config = dict(
    model='contrastive image-text model',
    loss='softmax',
    encoder_fused_qkv=True,
    encoder_num_experts=32,
    encoder_moe_every=2,
    encoder_shared_expert=False,
    encoder_depths=[4, 8, 4],
    text_encoder_causal=True,
    text_encoder_mlp_ratio=2,
    text_encoder_head_dim=48,
    text_encoder_parallel_block=False,
    learning_rate=0.00083,
    eps=1e-08,
    max_grad_norm=1.0,
)
Rows from block 11 of the image encoder of a small contrastive image-text model, named by matrix and row number. Rows with one number within an expert belong to one neuron, the router's apart. Each number is 128 + 24 x the weight over its row's rms, rounded and kept within 0 to 255. All counts start at 0. Numbers have three digits each. After the name is the row's rms in percent of the matrix's.
After each expert's rows are labels from the 100 images, of 14848, where the router gives the expert most weight on average: "peak at" is the part of the image that holds the peak; "patch colour" is the nearest of a few named colours to the mean colour under the peak. Only what is clearly more common there than usual is listed. The data: made-up waving flags.
# router: router (encoder.blocks.11.mlp.router.weight, 32x96), inputs 0-95
# up: expert up (encoder.blocks.11.mlp.up, 32x96x96), inputs 0-95
# down: expert down (encoder.blocks.11.mlp.down, 32x96x96, transposed), outputs 0-95

# expert 23
router.23 091:142126155122150159083104163147078109084067142112138146105145140090131115126141113142150083094123158129183110113142134156162161149164141126133094141139162152113164127120102168136092141138120163140144105125153136124139149139151134116141145122101130105155130152124145178128086125148110102100
up.1 094:180151125135115129142113122147148113184140127065089109127100151115130177168093077150108178121089118146132151140149113129156144117146121150091114137122148130101132098109148123092108114099179103133117136122142122132102140147128129141154133116106097101092109166107134131077108109130112145149
down.1 076:103124137122137104139135199124093121133173123122155138142136112182142142138110109122116105126161122115117124126124137131139121135136091079187133114182129114101085082094114124134152097115139133185123129131143164127130116162106099166095148149114117138103154109151149151121158166095126124158
up.2 095:122158158127163185135108118111161100148133165143159136132133120135132094111144169125100133101167124127125152163077163094169113169145119110138120116153166145151117108119106168138131066134146110162148151158108149126124140123120120128110155114100146133106157123102141132093119067149121116153
down.2 107:134086105153154126126127136124063140109105084114144122093154127170131102178139131075117133119148089142115133147163172112108166124126086193130128153143084103121116128152169113138113148097133131123130149115119132166148140157119110138111130142104119121113159148123171165127108117123102124099
up.3 103:118153126123143089170104095112147155144141148091155104132123104146092143148102161132135146081129098107127167118147164164115107126093148145137115138153146145097128094147124115123151133123125130135087114133142118096111138079119129116103163156120132181109117156106083134104067089104162154122
down.3 094:115149191138092155139137156115186080132189127109115159182128112128150110120125155078128135074131076141111106101126147137145127137164143144126130137080128122115089123151129116122121145119125087143128127119111139118127093107088114159105102143140108108131141151118118123125104139101119102168
peak at: middle right
patch colour: black; blue

# expert 13
router.13 092:109088171148118140095094106099132112153117126086134112146133151123109151110141155090150106128125143168148160123140130074134163089153153149124113108164134092096136150120116133114088094125134115153110130104115163144174130090122156170175118123097150138145165145089145151133134116100108133099
up.1 100:138138168171120077168120136115163087200141142153087119171094162131145136114159176135111115105141155109143088137143134159141142154086095133182104153130098114112105161118148119116107160121094145134140137093117118102139111143139127105120125137134120116130131110149093108134124108122155117148
down.1 085:112155123099133092109123118146150177152143169156099121161117118092168144148151134107101152125146115130129142162100132115136105151152119094102155101132130129154153115081189156138122143106163129131123136081124135161105166113148126168134079122094132165114123080116136092126106144133159150130
up.2 105:129108129139160145123120104086133114144141132126167093092120110162177126117098141135137115092136153114138138139091154141135096132132117158113116127168104115142142181147152130097120136180153118172116126146176130140152151179115180167133091115101130170126128173093129129107121113100098134142
down.2 099:140130159118146104099099142105150084121138158102145125152144132159158117137140081140109075096133141142107137165111145153151115117162120076144107097135127097133126166133108107109105114139130143106130103146158149135197121159128078142151140141111133106148131173112143109152139145136072130084
up.3 105:127144149147107106093107118110134135140140125140124118099171185114096109143133120150163119133098145119152117118147121127146134138154102123138127113100142154096148093113128146138162172122132118070132120151076131051150127141142164166160111138139177155131141160156116134120146100072150141124
down.3 087:102142088138134086181126123150152151159152206128118119153132136118096124116104138125148130096181134152132113151139125103126148144138103145094132121143116068147093152152100098163164125128122111085134148148127112181128191117106128121141135145142132156098153131147143130137116151118148130136
peak at: centre
patch colour: purple; red

# expert 25
router.25 102:158083175146133140117086083160083081138104129132159117141151145170115114118109131092137124146138137119130140156148138146138145151156105151110121129150102138123115152121133128123091129100122142106141086118145117176167103107133102147129133089091150174164171150129119138132091127161091111090
up.1 085:101097146133112106184153110099138142115113114102155146169114153131164149151086136127103147146142052150098119160122134099138126132094113145110107120143108142137102117144125101118098137073111125164118162159128153125122129167095143087183127180145120144125116105140138138101124123134123160120
down.1 101:099155123169122143157131150109119125144168150128120155109104091111139142131162156114136115160133117108161156168119134109111106097108126145205126109129132127118126124134143141148130142105136145086124121114137122137113118175141149118169137153111061142116186128142150132164137109141076188132
up.2 092:122172166094159138150123116128124120143138135123118095104136148132116141096167102126111151145126134130125122140097110095136126126080106104116129106180136112073086072089125138100104152135097064126139136131122109115106146128115108113151106142167143119094130153143172085134158097169135104136
down.2 105:116164104112115106161134128121150169159118129186135149125122153093114127109122153145112113125140069144127132133119138109115139133096139159125134136112088177154125115165161142139132173081175136162146102133085130131142161138145144110124153196157148118136088099151131112128094136107119159120
up.3 096:102159081119120113131129144119142127085096128104104131130131120120140151131136067102114181144109152112116128089097194116128106132159121119122120136135164130145107105115153140108155163155174118128097138145142131185128154116122110136128149128150156130085120187122097077129127157129123123089
down.3 086:114132088134127182137130132129143134124118139125143129085095123156090124114085149203114093130117094092133110132111082122134123136120094126142136074141129162095151085153105099117134147124144056099127111109115108163116138124125160156113122131156140150095133115173121132117120107117142101130
peak at: middle right; centre
patch colour: grey; pink

# expert 29
router.29 090:101127140156126140099134133159109158078100146163139142160145152122087100124102138119152110150169149143113119171169095124165107130150134189141138128151160134111109104094118164119121167088117137137136089112161139117127136100117130118104186096137142149119159125118119116152090112105104126092
up.0 096:123131121071148148115123133130140142117093153117138140151109101107119124107151159171126166087134138129093162094105170119133110146111154168155133140121116143118122108128159096088118162106158100154108156120087136112121149087090188123114131150125115135172138138104128127110169074098153134129
down.0 089:130127163160110139145114113167176096111143140132101122128151120143108173193078133110136114155118129074130141136150151108121138114147149166137120103133146142108132110148153096120101129177164157163146127146175155141123138136111122137111088122160168103092124105115166097128099156112107123141
up.1 100:113186150110086105134152138090142106133118099117138163132137096133105109161114124106125123104102090089089164125119123135116101111086141123115124134139150090118122103143123159144139117149168071144170151109164119139101088168129109123154143151139109111085117148115094174105116136119128092112
down.1 111:145117113103116129155118053117112107138149138150096146131116132146149093110136124144135160119134091065160124092164132118184127106123147100149165102111127103172148106153095106114138127100116141091109134101122106131163157120100106103109154126128137099155132106076121105105127140120081145129
up.2 101:115131149138126150151149161118148116129123109132171133114109073140083147153133114143114167140103139129152074140107119124126120107157156103136130121122166133113100102171128123129144097135150145085159099131158122112174095142132150095105136159135165105157111093180085150122178115152095131137
down.2 092:096162111129070124108112169150128147155152141102126127137130121103103125131123141098113109102097135096129101144147152113067172093134113130175119128118151161135129127090119091181145108176149102137139111106128102122114102134147115125116150105104107158188140168125121136106128145139120092095
peak at: top right
patch colour: pink

# expert 10
router.10 088:116118155150118114118091102134139109119091145173122109172132167123153100111129123100157133125139136094105090135149119126167116123172087176136125162132160127093160092120113112150131129142118139125103092117139127129100150089165117104119183074135151113113166153107093132135122096145092131151
up.0 104:125113130172153125129113164144139109153148138127110105135148142102117137134127150188114130070076111151089117102126123132142114096121161171145139102081103115109124153090111107132137113112119150138118127130109104064111150094092129141116145068101119170113118146111091140145114124147156153149
down.0 097:136146145137088140168131169155141093144140146139167115113155149156097167095162166137125120165157145082113146115143141106130122111127142152138094116111132113123141148080132110115118116131118113157150110160117133167083121132128084114108172126152101090146148115157163128113160173169120127089
up.1 090:120126142163080138143147141126127123150105100116098093103122086114148109164145105084133131114124114153118124163150132140086079129103169085132123155110109068136103122151109183121129136169105122177098125105150106116159161136106152083135118140151138119107158131102128111123154122128163110130
down.1 106:174110142109112138154147100065115118137118094130131121109107105154144149126171119102140156153135111164132118122081099123138138141114130093150134133133129167131140096151098124140176116086161134167116139104134171116144099109181112132121096115102188092114108132139094121118156168131127154123
up.2 105:121140129092135152112117088148117121096120122116114157139122128084120135083112118143155180172110112101139111101150132115132103146128142087102124117121168149129152085145170143168104118160166117068143138178123181109144134108146145151144145154121173144091113132139105146095138128125155144132
down.2 109:119140161169104134143122174129154144119129097139103088129155152167134138107187111105113111154168133127135129109115124086131114165134113161117118140106111172148133123157129123104109126136150139178108136131127117152096091083133104165119158154130162099139103103159111129158160135137130148064
peak at: centre; middle left
patch colour: white; pink

# expert 19
router.19 097:100150147117152144119152177117155106064181112158141157102106155161128135160137122106140129102138117179179147130092138173097131123083134141136097136134115115131142121147147133118135098098101079152106130098115165108137130139128152142093115167108137141133079124113149129148145134112094119127
up.1 103:121121130145093136116093084136112154158157076103117135146101128123114137135180141156138149145118135151114126081098102127148164172145126151094132154068146152158136146096143102119144114121164122108109129128144169130176173155135124132144145146185101109133114117122151120139139116133169128166
down.1 098:143122162129087132139131139136117141143105131144089144154135119111148113108151142127161142104104116107161115142120097110146129156134088129083101111158150114117104157129102125185145163141140117141101140115181076092084175139135131081102083116136123126166088119096094115152119087133118126121
up.2 103:132119102131109128168143119138111144151127142122110136161137052107105155112146123119101152145162071113126155084121087149137134096148108120149083151118112067125119145118110139116138127140132124101149126116129112133123137121121147108161164106063112128102199122144116128128104108141091144156
down.2 101:137128111123089098157116118170112126145144127096101116108132133131143112144174139179159145126109078101096148089188124133107130190114156112113161149108155136150096114183124115126141124126155095102118124131132170144148153110150117138155107158147125075147138095126131147112129119153126123095
up.3 110:131127120102134136122191130117146121075128073133088164111136163141155106138142104140127141151125110133103119130133135084092113094108148127106110117137136128163101133169111153165101129140104130141149122136137105128099122117113138065111152150137127149120140069154169149092070136170132125114
down.3 108:128138130136142165138117119109144116125095160121127128137090116087100098117127138146123095109121171150145177129147153112142111091150127139084165149123145171154115141138156135081038123119113181152141100128131123172132111106130093125156119110131139099121119143143131086100144087129148131132
peak at: centre
patch colour: brown

# expert 0
router.0 098:110143171114142115129093128127166101106097152081147144180137087181150169123135122114135111129165139108152132128113171129144158128172104145130106123150139144102129135120119114129119149113116166100135092125144132157149134120149115122135133135129162083160164158094159111163137083097106101083
up.0 100:125113160135133161118144178108113180132129127112123128131102104131123113087155115111087137160108155111113163118187134148142112083089112140105140115107095157159153151128128149137094119124158093139138153152089117142140131186146134100146154157127134147086161128131162096132161112166125120154
down.0 095:148174150127120179130137141102149127128119114113121109096126117139166142112134200122180167143107131126118174121140119141084150129108133113120139111139102131169120103128154180150153120157117127145106160127140126101162125192098120146141127118094151113136099100100135135093128163140085115150
up.1 123:098136143128161110084105146074184094131144169133105117158137105171134164153116101148112114082140173150152115099123107139153138137134127093129122154113111120097126151133153148073133108138116123150139154104148160155126139125118116139136100132099133118134150170088131105161079123115146086128
down.1 116:100144153154179115141089105123155098130128166101133123152119138139117139118169132144111119076147133126129128131155190184129115136143134145085130117125127111124142147096096125099122109113150146118133103108136147145134127162140105120150154138146142147108139191054123101146148080102094144120
up.2 092:122135112151129091127116086083158152103127124117115168095107122124132088082141130141130131132109068141121124146098157140109105125134144147099144160119109120122143122171120108090115113118110173107167160128118099094094150109091105119100131182095131140150129133134148153167171152164106129107
down.2 095:127105126124153128119142113116153120117096130159173153114134158115093090126166113148172147151069112133138135143104097091146132157175119083116117100164109129177126145141144156156125153123139159119153161096100103163135126118120144156137090127106086144148164146108085136104159153126135119127
peak at: centre
patch colour: orange

# expert 31
router.31 111:096149114166138079156129153128139144136168144118123131107146111163099115131156127136110111093121121101145203086143131163103098104121113154140141121070085127103131144153135102104154156141105130118148123128160152150126111125097124140101122150114134172125089143101169119117148110094099128172
up.0 094:125104099150088171116132130125122148117100149138138131134105140141138092143091102118163110108121156138149149155150109114158137141131135122147093133135156131108138130126117143129134167165143136085170108119126111116130092147107160110135068115173144119103119143196125108117044092139151136103
down.0 093:128103122124140122180128118133102118121127120100136150118129153144153163134100104133101112097081170057114112133161150134144131125091118123110122139170137106116128154110168165111179150133100123115146151156136126129084145142167114108124149147105163137116121094154120080196117122149129104111
up.1 096:130077112122112111172117187136131130117090083151122119122157133119142141152127136108136161154130095140114102117131145150144122143086147100132137136136161143108112141131139167118129122202180125123105105107166112132137106158114122128143147149168113145128135159193127122083146136151153154165
down.1 104:126124134147152127133096146114133129144129128121119114149077105132104151148145097099172103140178125139134076118152112192176150131127138098114113152127126068127113136139136107113170146138139117117062110116155142101116141111137127086154168159138166143149122073120088111138133131140137116121
up.2 100:132180104162118086157166123144113131152140144161152137106179132143119111125163137118109133094115105118119165088146113148111126094152145141134150101082126140146129141145118143088122123163131124145157124189144160164127111141099091139097119130118080107091131140083123137137138128134126174085
down.2 108:085120140108128120110146138157128130123162090197112075121167124138185150121124104102123119138140122139097112105137115144139107082120127116150081144138099108137131115151119115154124083160112083131133136128092095082149141145092158131121147109127124142122102146162181155096123159132107132142
peak at: centre
patch colour: orange; red